{
  "image_size": 32,
  "text_encoder_layers": 6,
  "text_encoder_head_dim": 64,
  "text_encoder_positions": "learned",
  "attention": true,
  "optimizer": "adamw",
  "beta2": 0.98,
  "gradient_centralization": true,
  "max_steps": 23300,
  "batch_size": 128,
  "lr_schedule": "step"
}
Rows from block 7 of the denoiser of a small text-conditioned image diffusion model, named by matrix and row number. Rows with one number belong to one channel. Each number is 200 + 30 x the weight over its row's rms, rounded and kept within 0 to 999. All counts start at 0.
After each channel's rows are labels from the 100 images, of 14976 (inputs lightly noised), where the channel reaches its highest value: "top examples" is what is common among them. Only what is clearly more common there than usual is listed. The data: rendered made-up planets. In brackets: how many of the 100.
# convs0: first 3x3 conv (model.decb.0.0.convs.0.weight, 96x192x3x3, each kernel summed), inputs 0-191
# convs1: second 3x3 conv (model.decb.0.0.convs.1.weight, 96x96x3x3, transposed, each kernel summed), outputs 0-95

convs0.8,195,208,212,189,200,230,189,229,185,216,190,187,224,182,188,210,223,181,171,231,197,201,192,194,231,207,217,203,221,227,225,189,184,186,186,201,171,191,209,211,154,221,212,162,208,158,170,228,203,189,203,199,203,201,201,179,207,218,201,218,192,190,182,207,201,201,214,174,195,201,211,203,198,205,157,222,198,223,193,207,204,196,190,224,221,218,198,190,211,206,198,203,200,220,194,200,223,193,184,151,237,168,193,167,169,263,142,199,176,175,187,185,194,189,200,186,224,244,226,252,87,224,214,218,198,194,204,173,217,195,204,171,196,191,166,209,235,203,236,233,170,217,206,167,210,203,233,227,181,235,178,207,181,152,227,245,252,249,143,185,186,199,173,233,169,173,174,133,240,21,216,193,281,192,215,158,188,161,246,184,190,240,200,163,224,137,201,108,199,189,117,248
convs1.8,198,198,195,203,220,202,214,217,220,208,257,176,231,177,206,203,199,214,191,197,207,227,151,187,195,251,161,209,200,120,186,185,185,215,140,230,187,233,227,139,203,181,199,210,178,166,200,204,165,230,184,235,206,200,156,167,203,223,146,131,236,244,182,209,200,210,217,219,244,179,157,214,188,175,250,179,212,165,232,254,168,219,262,158,198,163,223,239,161,264,187,220,230,241,194,177
top examples: lava world (70); rings (61); gibbous (58)

convs0.48,179,214,212,192,240,196,166,194,186,225,204,204,189,201,171,238,221,229,214,248,226,223,245,268,223,187,192,195,220,199,217,159,188,202,162,238,202,190,251,211,166,201,224,199,206,191,175,146,220,184,197,221,201,169,232,226,213,204,220,155,159,242,189,221,211,166,198,208,179,193,207,191,205,183,173,237,218,192,197,164,191,185,204,189,179,232,182,197,171,176,216,226,189,244,220,250,186,227,172,230,186,188,208,164,178,193,107,219,187,251,217,237,249,194,234,215,198,218,225,233,198,218,238,222,213,200,236,236,205,218,173,189,162,162,192,186,250,214,161,242,250,226,177,198,204,168,228,205,231,126,205,230,185,189,183,255,202,233,204,180,209,161,186,155,163,118,164,205,193,133,168,210,194,201,232,168,261,194,235,91,224,195,218,136,206,198,201,159,224,233,178,297
convs1.48,238,163,191,196,211,203,258,230,198,211,254,169,212,218,219,132,260,148,249,227,212,158,236,213,202,225,251,136,263,203,165,170,234,206,213,217,226,189,199,176,174,191,188,163,225,188,163,235,176,183,194,168,232,224,160,219,219,199,218,244,207,247,233,200,173,181,207,180,230,194,217,219,249,174,198,197,171,227,177,191,219,239,207,180,209,213,205,187,190,204,219,215,224,227,104,169
top examples: lava world (62); crescent (62)

convs0.79,233,222,206,217,236,188,209,219,183,209,218,203,210,187,184,194,193,0,222,230,229,204,208,200,240,232,182,195,210,219,218,214,187,188,208,210,190,192,184,208,179,203,202,204,200,182,180,204,204,184,210,196,191,208,124,191,213,207,228,209,211,0,177,208,209,222,206,210,222,203,223,199,235,196,205,228,192,178,177,202,204,191,217,217,210,240,207,205,210,232,209,212,206,226,215,205,220,191,210,193,228,216,219,201,196,191,183,197,190,185,202,204,205,209,215,207,203,192,204,227,228,207,184,180,202,190,180,185,217,212,225,199,212,193,169,228,194,175,178,216,215,197,183,214,211,217,193,204,184,214,193,248,225,210,208,231,221,203,219,220,199,199,192,189,214,210,212,240,204,188,188,198,187,202,199,187,222,184,210,205,183,215,215,185,207,168,211,215,213,201,199,219
convs1.79,213,218,220,170,226,203,182,136,172,207,236,94,212,202,204,194,176,197,236,211,216,197,184,258,172,168,190,231,221,199,172,239,201,217,190,233,194,228,234,224,192,208,266,182,175,198,200,216,236,189,204,243,253,180,217,205,131,182,196,213,211,196,181,134,149,257,223,218,196,206,201,198,185,205,178,218,197,242,220,191,191,166,182,198,162,200,217,174,275,147,207,178,178,201,169,141
top examples: half lit (58); cratered rock (40)

convs0.55,182,208,183,231,171,207,217,197,190,195,243,206,172,253,128,198,171,219,257,164,251,216,160,184,225,211,189,233,148,205,208,240,169,182,215,210,224,210,237,185,232,201,205,129,165,163,121,159,132,183,229,204,237,213,217,230,223,182,200,185,175,213,164,192,228,208,196,275,234,189,154,212,208,231,229,216,304,243,138,159,223,210,214,161,237,183,160,181,183,183,179,187,206,164,135,176,180,229,236,199,183,150,188,263,176,202,139,210,224,164,181,223,229,244,222,202,179,204,219,223,167,212,181,218,188,214,204,192,228,200,253,221,219,192,220,241,179,156,233,231,232,172,149,156,222,225,174,247,194,169,218,171,198,198,197,203,252,225,235,215,179,193,194,196,257,190,196,225,184,180,183,221,214,179,199,198,194,224,203,179,210,230,241,206,218,215,222,224,240,195,229,219
convs1.55,209,258,186,238,196,216,216,266,181,162,204,211,193,222,221,218,216,171,219,224,181,163,214,229,260,191,224,166,229,237,193,189,234,156,208,240,217,230,187,158,188,205,217,189,198,194,223,226,181,189,174,193,180,198,179,155,209,194,190,186,173,196,249,169,194,210,234,220,219,200,200,220,178,264,225,229,200,240,174,159,195,277,190,302,207,209,221,189,224,250,202,259,246,155,196,156
top examples: glowing rim (100); lava world (42)

convs0.27,214,232,218,167,192,239,223,213,188,204,230,217,201,201,253,146,169,190,238,192,228,194,152,206,222,204,230,200,259,220,171,202,183,172,217,220,142,173,223,246,160,248,198,230,242,195,191,249,242,206,213,190,200,226,186,199,190,192,187,176,199,189,239,241,197,95,189,227,206,211,119,178,235,138,195,180,216,211,170,171,197,186,209,194,219,174,169,209,209,168,175,203,179,170,167,219,157,212,225,219,203,203,224,260,170,203,179,149,237,229,232,240,252,150,265,166,199,224,159,230,169,235,146,230,183,210,173,206,248,222,217,174,206,209,269,233,239,163,157,193,216,172,243,227,195,235,162,221,197,227,207,183,185,265,171,232,192,196,176,188,204,214,188,228,177,212,249,210,241,193,247,215,249,212,201,197,229,191,213,226,198,241,205,173,210,182,205,254,182,204,142,247
convs1.27,171,227,209,198,232,184,172,214,194,147,175,243,164,182,129,227,164,229,222,193,156,159,177,196,221,165,143,188,160,155,198,196,200,208,177,172,228,225,193,200,205,201,189,192,198,179,195,155,152,219,186,203,183,231,198,186,151,213,206,237,157,214,236,244,215,182,223,209,174,199,203,292,196,248,189,211,211,231,202,259,218,183,208,243,195,207,230,192,215,261,207,222,229,160,146,135
top examples: half lit (62); ocean world (36)

convs0.35,209,218,199,157,149,223,225,216,168,155,206,186,208,171,220,194,153,224,227,187,190,177,212,196,233,227,197,264,224,190,181,221,197,230,170,182,146,186,181,219,185,236,132,215,162,171,208,165,209,215,228,87,210,203,195,246,217,163,231,198,140,215,48,181,169,187,235,206,235,246,131,236,162,183,202,225,217,261,235,219,208,170,209,214,238,164,206,166,215,200,180,191,193,192,209,167,173,205,218,215,224,182,251,209,213,174,201,190,246,212,210,190,256,226,243,183,215,194,211,198,168,187,194,216,188,218,217,212,226,204,195,207,184,212,229,214,189,199,205,227,190,172,148,195,205,222,220,227,219,193,239,191,198,197,121,230,161,206,224,230,201,240,271,230,223,234,190,236,204,179,188,193,217,213,178,210,227,235,207,137,222,236,223,194,189,211,218,226,216,224,228,193
convs1.35,174,193,224,198,182,165,196,228,238,180,215,174,203,250,210,136,266,195,237,214,195,185,231,178,217,215,216,224,188,236,202,203,166,248,199,174,203,155,176,119,218,223,211,193,245,201,208,192,226,255,176,163,140,206,223,244,164,226,219,174,147,207,191,194,227,209,166,178,146,197,232,235,201,183,184,237,147,197,211,211,198,262,173,187,211,194,153,174,191,178,209,168,270,187,220,164
top examples: crescent (59); cracked ice world (35); cloud-covered world (33)

convs0.58,228,199,200,285,152,226,198,157,184,239,209,161,172,211,146,240,281,199,158,235,206,167,223,253,150,179,194,207,144,196,227,241,195,175,226,164,186,212,183,239,212,246,181,160,165,210,244,159,116,222,187,174,198,245,205,257,225,141,225,240,207,200,156,165,199,152,127,173,195,190,188,132,255,208,191,228,258,198,239,209,158,249,200,157,138,197,221,148,196,209,192,203,240,200,298,168,204,179,205,152,217,190,209,209,180,212,157,188,207,152,224,206,210,190,206,165,196,226,210,192,219,156,188,188,177,186,201,160,204,234,202,256,203,215,210,181,209,190,198,209,178,183,197,193,224,222,219,201,156,209,229,207,167,172,179,218,203,195,199,222,214,233,184,218,209,166,199,188,213,176,206,212,186,219,183,211,182,199,225,157,191,221,210,227,239,233,206,210,222,181,170,209
convs1.58,232,205,172,214,224,246,193,220,195,184,214,126,209,205,248,169,193,217,170,174,209,131,185,176,237,206,217,197,175,148,199,255,177,208,181,206,260,214,181,236,190,178,211,169,176,223,268,193,149,215,202,144,188,178,171,165,198,136,182,263,220,170,164,202,192,179,229,230,242,213,237,225,218,195,216,238,224,205,195,213,153,246,172,212,183,225,185,174,233,235,231,237,227,180,229,202
top examples: rings (95)

convs0.23,239,171,194,216,172,193,174,148,165,200,215,213,191,182,159,187,202,202,196,177,185,244,181,222,196,209,178,227,246,216,197,233,165,132,168,189,163,234,203,151,237,198,187,195,181,227,203,182,223,209,199,196,186,191,161,214,204,217,218,183,187,220,159,164,223,200,201,275,187,211,179,187,232,220,198,172,248,185,180,192,209,195,188,126,208,177,161,206,174,144,185,189,215,183,210,189,190,210,197,209,208,244,269,214,218,193,150,223,220,180,285,215,225,278,231,210,185,246,189,233,205,211,173,199,179,193,199,203,207,221,258,187,197,233,238,172,203,159,179,156,212,228,217,181,243,239,145,260,253,224,221,238,201,198,194,228,212,182,158,204,200,214,204,220,232,292,256,238,236,154,216,220,178,218,211,213,206,220,217,195,282,222,262,200,191,117,206,208,235,204,253,166
convs1.23,172,213,171,147,197,175,165,235,302,231,148,206,233,244,200,175,220,153,180,163,187,208,204,234,193,148,194,195,211,192,194,191,201,142,253,232,196,174,138,199,161,208,214,209,219,192,201,214,198,210,185,187,224,223,152,189,196,189,240,185,173,231,209,223,191,192,171,216,132,243,227,252,223,206,139,232,149,225,185,169,202,255,172,206,218,184,205,169,198,225,190,169,236,182,193,190
top examples: glowing rim (100); full (65); lava world (37); kind: desert world (31)

convs0.91,163,204,190,143,196,232,175,159,141,199,176,166,194,207,246,251,202,182,186,196,190,214,220,222,135,194,174,172,214,179,178,172,186,205,160,135,190,176,194,205,142,197,198,143,200,152,138,160,227,202,181,225,213,185,220,190,190,236,205,166,239,203,207,178,205,217,191,157,201,198,188,202,192,166,109,201,141,216,182,203,187,224,182,211,201,73,169,205,214,174,180,216,206,160,185,206,188,140,165,264,173,177,173,192,207,206,233,196,199,208,223,163,204,205,183,165,205,167,206,225,200,201,226,231,219,200,169,235,203,198,188,200,174,183,179,259,166,219,240,180,205,225,201,196,200,205,257,236,174,159,244,161,233,194,249,205,237,213,227,201,208,215,231,198,169,177,225,245,176,267,239,198,236,258,188,219,189,216,135,272,206,181,173,196,213,200,229,189,182,163,190,171
convs1.91,210,219,193,240,339,213,211,161,196,218,232,186,227,239,189,184,183,142,207,184,203,165,211,270,202,218,193,180,179,161,246,200,184,139,209,219,253,255,133,219,199,224,170,201,180,214,189,184,192,221,194,178,207,204,189,209,158,160,197,188,200,202,160,280,199,200,171,146,192,207,210,207,191,170,181,196,234,207,185,177,202,199,185,220,185,231,224,207,218,165,208,201,172,212,179,220
top examples: glowing rim (96); rings (89); banded gas giant (34)

convs0.51,200,175,191,211,210,184,171,146,197,221,159,201,192,184,196,170,197,221,231,194,186,224,228,227,147,211,180,211,178,194,179,243,189,194,208,218,213,198,204,200,168,183,179,215,196,211,172,197,205,171,172,234,184,181,205,206,228,220,207,171,221,214,226,163,219,193,219,231,201,205,210,184,241,194,215,147,192,203,191,183,199,233,196,125,189,177,179,206,211,182,171,237,218,155,176,244,183,145,204,219,224,170,162,136,213,179,193,273,219,186,193,235,188,250,204,225,232,205,220,180,283,235,194,250,189,193,203,237,196,287,154,179,202,218,195,166,204,216,246,222,224,196,188,210,223,214,175,169,221,216,161,283,175,173,211,260,95,223,195,238,185,147,226,197,220,183,260,228,254,246,230,260,184,285,249,200,172,210,211,196,217,211,162,221,223,209,217,191,257,177,147,190
convs1.51,212,171,151,200,226,207,231,219,172,186,210,194,172,166,209,151,188,194,241,204,172,171,203,225,198,222,274,187,248,194,246,200,235,201,219,204,196,182,177,241,169,205,192,228,199,250,163,204,228,180,244,236,157,229,215,190,211,238,198,182,154,215,228,218,224,192,200,221,191,211,227,204,176,223,225,250,128,131,154,144,234,229,181,255,210,205,183,213,127,175,148,216,221,176,226,210
top examples: polar caps (90); full (60); desert world (31)

convs0.49,147,219,171,186,187,167,188,217,215,205,189,186,215,167,195,198,242,191,208,140,103,161,143,188,227,174,160,176,133,127,191,243,205,209,199,226,206,247,189,169,262,190,159,197,213,245,210,218,192,159,235,167,156,154,202,249,176,185,248,198,167,215,206,196,218,274,111,269,202,191,170,220,210,258,165,161,211,145,183,214,191,206,231,131,197,198,159,207,245,198,183,195,185,213,204,68,182,168,217,148,197,153,232,191,183,194,184,212,222,186,199,208,181,210,213,201,216,247,202,169,200,198,184,177,211,173,193,182,201,200,201,219,185,195,192,204,205,184,211,178,180,191,179,213,200,262,193,182,190,232,208,211,181,219,176,187,192,229,206,199,191,174,206,215,200,197,212,189,234,163,202,266,223,210,192,213,232,184,203,163,176,175,257,185,233,198,218,206,187,206,171,177
convs1.49,201,243,178,211,194,194,170,197,216,193,195,191,164,250,196,219,212,209,233,193,166,237,211,173,234,173,140,237,185,218,211,129,178,168,197,227,238,167,191,235,198,198,237,191,158,215,171,222,208,218,223,237,212,265,263,203,186,207,212,207,220,211,139,193,252,266,237,229,242,181,235,201,184,243,211,157,246,258,180,142,224,224,237,196,238,238,230,196,193,211,194,169,204,172,179,211
top examples: half lit (52); cracked ice world (34)

convs0.57,158,267,163,193,189,193,216,245,153,206,232,167,229,240,221,102,185,208,186,190,214,126,66,163,203,151,189,173,215,186,177,207,245,226,206,212,139,239,194,169,217,204,205,223,252,202,188,255,216,206,251,163,178,202,192,203,144,141,217,249,199,187,243,259,159,174,132,194,185,225,155,171,204,186,202,161,192,145,213,238,213,131,253,228,222,217,136,226,184,168,193,207,129,163,185,251,203,177,162,199,193,193,219,232,180,215,178,185,211,182,182,204,198,193,210,210,199,184,197,199,184,218,175,191,215,208,201,213,216,221,199,169,181,211,205,199,210,207,197,186,227,210,182,225,177,244,208,231,211,192,228,184,207,155,151,202,182,211,226,236,215,205,192,223,240,212,220,219,183,198,213,201,252,219,184,190,188,226,206,141,219,209,186,203,210,177,213,216,186,183,166,211
convs1.57,178,175,205,167,154,130,218,214,231,190,209,205,238,199,256,169,253,188,195,194,138,240,205,179,185,158,259,192,223,207,173,167,232,227,201,190,167,217,169,158,184,225,229,163,240,208,217,215,260,181,182,187,192,214,196,251,197,259,191,195,174,212,212,186,231,156,190,175,171,241,202,167,206,214,176,244,166,217,223,166,216,221,178,166,214,136,132,191,177,159,233,176,202,220,211,228
top examples: half lit (58)

convs0.68,202,154,173,272,165,159,157,173,137,224,223,186,210,187,190,212,238,200,157,205,234,155,237,204,177,216,259,294,238,237,194,220,184,209,146,219,187,224,175,242,190,238,187,158,166,178,228,217,115,189,157,154,188,210,211,182,262,141,238,184,236,188,193,222,203,235,188,146,214,207,150,181,237,221,192,207,182,145,226,231,185,241,234,166,182,176,209,229,196,159,218,187,219,224,226,181,182,213,171,182,214,194,216,221,171,197,118,221,198,171,201,190,200,250,230,186,187,226,202,224,203,148,175,216,152,244,224,218,144,205,197,225,154,168,185,210,194,187,160,206,215,185,187,179,222,212,224,187,237,225,187,177,192,177,190,237,203,230,235,231,230,211,209,209,207,242,139,196,192,166,192,245,200,245,208,205,205,196,191,184,243,154,167,258,186,206,183,189,246,209,186,217
convs1.68,156,163,152,204,189,214,175,246,174,196,174,179,159,220,218,212,199,217,214,156,211,153,241,253,228,200,215,171,161,161,180,194,189,192,220,223,249,208,181,213,196,218,173,195,261,202,234,216,172,136,220,159,191,149,191,186,204,162,188,192,182,201,191,159,233,169,209,204,230,169,215,227,117,196,162,210,202,163,180,173,144,251,228,181,254,201,214,227,166,226,182,255,179,153,220,213
top examples: glowing rim (71)

convs0.7,185,192,189,196,210,189,195,198,203,213,186,222,203,198,221,146,208,84,171,187,218,196,209,215,212,160,189,186,248,194,199,267,238,177,243,188,220,182,197,207,224,206,123,191,218,214,190,192,217,187,166,236,182,219,214,197,207,179,218,201,215,75,216,199,188,187,186,210,210,180,198,218,225,188,220,204,169,212,215,204,209,207,168,195,218,211,169,170,165,180,204,216,232,177,186,207,217,141,183,175,183,223,213,212,209,167,224,221,234,197,214,173,218,235,195,222,184,140,189,183,187,172,208,236,206,178,187,204,206,199,209,193,212,177,228,218,266,224,206,220,212,205,240,110,269,186,213,247,181,183,253,217,224,251,234,184,202,161,189,171,176,218,140,216,206,239,101,259,249,167,236,188,162,218,248,174,232,216,209,196,234,191,201,190,144,168,257,195,213,227,226,267
convs1.7,151,158,154,149,182,207,216,202,214,156,174,164,173,202,202,254,169,194,170,195,187,203,203,249,206,170,218,131,185,208,197,169,151,259,202,216,164,212,236,222,158,137,229,231,209,243,179,163,220,236,202,219,183,254,193,176,224,206,203,182,233,250,229,230,174,213,233,230,218,205,208,183,203,201,179,199,167,179,232,201,219,229,165,232,194,213,188,175,255,204,142,159,176,171,180,142
top examples: glowing rim (97); rings (91); lava world (62)

convs0.63,194,224,245,214,184,177,207,196,153,224,185,201,209,188,192,173,186,190,228,227,234,182,218,153,211,201,196,189,111,183,180,226,197,204,221,210,211,181,179,185,165,193,185,192,172,217,191,178,233,199,203,185,176,202,181,205,183,163,301,180,191,191,217,215,186,195,175,209,211,223,180,198,214,177,231,146,210,220,177,225,174,211,225,164,214,199,186,196,180,181,197,211,219,153,191,203,289,219,210,212,245,175,194,203,195,190,227,177,162,232,207,277,223,149,197,217,202,223,172,199,182,223,163,195,144,237,199,182,256,201,182,212,213,169,207,220,215,254,176,265,213,267,177,232,247,207,210,196,211,256,174,203,176,229,214,255,134,228,226,239,182,198,182,216,209,243,185,187,187,165,230,211,149,198,291,160,201,186,210,144,145,193,170,196,163,154,170,301,206,181,213,261
convs1.63,167,151,182,170,202,183,216,203,202,190,204,228,153,147,211,202,135,186,175,198,188,241,169,178,121,181,182,162,224,188,205,196,183,226,193,172,218,135,199,201,214,227,208,228,167,222,224,240,197,208,219,244,167,160,215,185,119,143,200,218,209,168,233,222,180,228,243,194,227,167,158,253,250,232,238,161,206,187,211,192,190,174,191,184,177,145,161,152,204,242,209,201,187,196,196,228
top examples: polar caps (94); lava world (85)

convs0.71,209,205,191,176,178,187,200,180,172,194,206,189,176,201,175,187,186,187,192,239,187,175,179,191,197,212,204,228,193,217,176,207,189,227,186,194,211,189,182,219,187,191,200,172,219,184,142,185,207,205,202,160,193,184,161,220,174,207,294,179,207,216,213,189,211,211,188,183,214,194,182,205,213,160,182,170,193,201,183,210,221,190,205,184,193,191,176,193,161,160,193,181,207,178,221,198,195,211,178,253,186,123,173,186,224,194,148,188,190,217,227,246,203,209,207,208,235,230,192,225,199,288,182,258,333,198,240,279,264,155,174,262,194,236,200,235,225,228,169,229,206,190,118,191,220,154,178,210,219,191,171,232,150,259,172,225,206,234,209,244,188,204,172,224,193,182,172,269,258,192,212,239,167,153,280,240,205,201,233,172,232,227,224,216,142,200,209,206,229,188,165,219
convs1.71,214,159,174,231,187,246,238,233,195,198,216,227,172,175,166,186,202,220,224,192,231,185,195,170,177,240,242,197,261,239,192,205,209,250,177,191,196,183,239,241,199,135,226,225,191,194,216,233,214,204,197,220,188,185,203,208,178,195,196,201,257,200,234,179,188,200,159,199,184,207,149,195,217,203,234,152,160,212,187,195,204,149,214,178,248,172,242,193,187,267,215,222,93,276,181,205
top examples: polar caps (90); full (56)

convs0.69,204,221,231,187,206,231,191,237,134,245,216,201,246,166,207,202,229,205,216,203,250,217,199,185,245,224,212,225,228,239,214,190,157,206,230,195,164,185,214,223,138,222,237,142,199,113,142,187,181,156,196,201,201,182,206,160,157,199,179,188,161,222,134,220,193,210,198,155,202,216,208,230,180,217,189,246,199,183,197,195,187,165,198,225,193,218,195,211,198,210,213,236,181,236,208,235,213,254,185,208,206,172,176,166,197,198,176,220,215,153,225,176,206,173,200,207,201,262,176,243,184,168,92,189,137,181,168,203,250,203,228,225,172,231,203,231,147,186,158,227,198,231,213,198,253,225,207,134,206,232,211,191,165,200,216,201,249,201,183,187,221,209,229,207,206,221,199,148,164,191,179,173,187,214,199,209,197,237,173,217,221,199,177,191,200,73,156,147,230,199,228,206
convs1.69,223,202,252,227,234,244,148,183,208,239,230,226,198,199,226,236,197,188,174,193,242,209,187,180,161,243,157,201,204,154,202,203,168,157,160,191,155,172,220,172,211,197,162,202,178,200,219,193,163,179,239,217,157,123,165,157,199,180,213,182,199,160,220,191,235,193,213,178,190,195,159,177,209,222,209,155,227,189,179,230,152,152,245,175,204,200,202,244,181,257,203,282,231,198,196,250
top examples: lava world (91)

convs0.90,193,155,218,195,194,173,192,183,156,225,201,176,209,202,193,178,142,174,220,178,174,188,208,161,187,166,207,214,143,171,176,191,213,210,181,157,223,205,234,226,206,230,171,217,184,208,211,181,236,207,218,166,178,207,177,242,204,190,239,181,208,180,237,182,227,222,184,199,220,177,152,182,236,188,190,121,203,178,174,188,222,200,186,122,189,213,184,168,191,168,189,207,222,159,195,179,212,206,196,212,250,160,240,201,189,161,189,186,189,191,235,260,187,214,198,199,235,249,183,189,210,222,153,251,216,197,203,206,261,186,184,235,173,238,187,209,250,289,191,225,219,223,189,221,238,232,191,205,215,229,206,254,168,222,197,251,120,275,188,243,227,186,212,239,186,244,207,236,249,184,200,258,199,264,299,205,167,195,254,156,206,238,216,188,188,178,212,242,241,196,181,228
convs1.90,190,197,233,202,188,214,252,186,194,189,174,195,203,143,191,227,157,220,209,202,226,230,186,139,142,180,195,185,211,209,248,252,192,232,188,197,188,159,202,184,202,187,162,221,218,238,203,228,228,222,303,265,129,236,240,211,202,189,209,182,193,158,212,206,180,186,252,203,256,167,203,223,208,198,200,147,210,138,203,218,196,176,211,178,205,143,165,189,171,178,174,208,217,233,217,222
top examples: polar caps (93); lava world (70)

convs0.47,194,186,247,186,174,236,202,192,252,225,201,246,134,197,189,195,251,166,222,218,200,183,228,237,164,227,185,191,223,233,163,275,177,203,232,228,137,223,185,179,197,205,208,199,213,199,195,161,186,198,202,182,182,196,181,206,217,209,174,200,261,202,164,193,241,158,198,184,246,222,230,184,240,217,199,207,230,223,194,213,168,168,243,181,223,205,220,221,188,174,188,177,239,208,166,163,219,242,208,220,206,177,291,253,213,237,189,173,200,161,183,134,236,195,166,206,166,146,207,203,133,187,146,121,180,212,165,212,199,174,265,214,196,224,238,197,226,144,220,186,251,193,153,220,176,210,190,199,222,211,208,175,191,232,197,252,220,192,270,189,197,210,265,157,243,191,227,243,205,209,166,220,160,171,198,180,241,198,176,201,206,168,219,177,214,131,191,205,246,172,224,199
convs1.47,229,225,193,194,211,156,213,211,191,113,197,180,234,248,164,174,167,222,177,160,157,215,217,196,226,238,185,193,217,239,181,184,228,164,188,196,129,188,205,195,201,199,196,207,222,193,218,199,155,266,208,144,168,206,208,185,149,177,231,233,216,203,147,221,186,235,231,203,171,198,231,203,237,267,307,197,245,194,183,206,197,195,188,247,186,180,202,184,215,197,175,208,192,163,191,184
top examples: rings (85); glowing rim (70)

convs0.30,158,224,202,222,223,191,196,175,190,211,205,221,162,235,195,153,163,218,207,176,209,222,158,212,195,213,191,174,228,224,190,220,199,184,250,234,194,185,207,215,180,219,178,210,235,184,231,243,169,205,184,248,196,176,176,182,166,194,176,250,242,199,285,216,246,146,198,174,223,208,169,226,257,182,175,163,198,165,174,184,193,179,216,164,190,203,218,245,204,159,223,199,174,175,141,190,145,177,232,195,205,109,240,160,169,202,148,218,189,232,199,219,238,195,275,149,238,187,222,195,249,200,216,213,188,213,162,179,207,263,210,143,200,214,216,154,249,199,226,197,213,215,200,198,209,175,184,154,191,194,231,239,163,225,193,231,211,253,184,223,210,193,192,221,194,215,203,157,211,213,172,215,236,302,183,258,267,160,246,216,167,246,203,224,209,172,205,229,226,177,203,169
convs1.30,189,180,201,237,202,181,162,236,198,180,245,222,197,231,187,184,259,190,221,273,163,159,179,227,191,187,164,225,170,188,165,188,170,225,204,229,186,226,161,202,207,197,204,246,214,185,193,219,200,194,197,275,168,222,228,230,247,255,191,245,152,219,186,201,192,215,163,212,199,197,215,198,223,173,180,174,119,212,228,186,214,252,200,156,224,230,229,253,154,208,196,235,178,214,236,132
top examples: rings (92)

convs0.37,170,209,201,214,153,194,217,192,170,173,201,219,191,211,173,225,174,211,208,208,207,203,183,160,204,187,211,209,164,193,200,171,212,173,202,202,210,183,210,171,145,216,161,188,196,242,179,211,227,202,189,180,164,196,194,176,201,187,292,203,191,186,201,212,197,171,200,204,191,187,176,181,238,178,176,187,203,172,191,195,205,188,230,164,179,188,169,195,201,178,206,166,222,171,177,193,162,138,223,226,230,204,222,211,179,157,230,219,239,256,269,178,218,284,189,214,238,234,247,202,286,219,159,275,254,209,163,202,210,218,128,208,245,243,220,224,173,312,186,185,222,236,207,196,188,174,175,236,179,187,201,257,163,178,190,232,160,220,218,185,195,169,200,210,245,240,190,220,223,246,180,237,203,205,194,204,255,199,174,182,275,208,237,203,216,167,276,170,249,181,224,162
convs1.37,191,172,193,233,190,146,185,163,205,167,164,212,186,238,201,235,181,168,188,198,180,222,212,176,249,195,150,153,183,199,202,171,136,194,187,189,192,157,190,183,256,160,195,264,208,249,199,178,248,197,187,177,206,258,194,225,243,225,172,194,195,213,175,230,215,136,225,178,204,222,191,215,208,177,198,185,179,244,217,243,163,182,185,205,249,210,201,210,182,249,220,283,236,227,238,145
top examples: polar caps (92); lava world (49); desert world (43)

convs0.56,239,242,219,125,189,241,212,220,201,157,154,202,198,137,224,203,122,218,185,180,229,162,183,203,196,190,193,189,184,223,196,258,231,158,147,186,173,214,206,183,221,172,104,245,121,180,236,153,197,200,227,96,204,201,240,197,268,198,210,216,171,211,149,179,182,197,185,175,200,204,133,213,191,203,201,238,246,193,209,212,137,186,194,197,211,142,230,159,217,234,157,211,188,190,249,161,192,166,213,135,210,195,208,179,211,181,141,178,176,195,158,197,199,243,196,178,194,206,182,168,246,181,206,205,173,212,213,201,233,207,170,255,182,191,189,192,206,218,191,211,171,206,166,243,178,245,176,207,225,194,214,187,221,156,175,243,226,254,149,199,164,217,200,181,182,201,196,210,215,163,198,193,183,195,198,207,162,188,196,179,233,210,172,233,195,216,199,199,212,178,150,226
convs1.56,186,240,234,202,201,233,169,205,217,175,223,149,220,230,182,165,213,201,264,146,220,218,215,184,250,224,177,227,211,244,177,193,157,231,171,209,172,195,282,187,220,227,219,234,232,190,155,192,255,195,198,144,194,203,234,228,167,198,202,190,169,154,195,247,239,188,158,185,203,212,199,146,237,140,142,168,213,211,229,170,233,194,196,180,202,216,183,175,174,173,159,205,190,151,222,215
top examples: rings (100)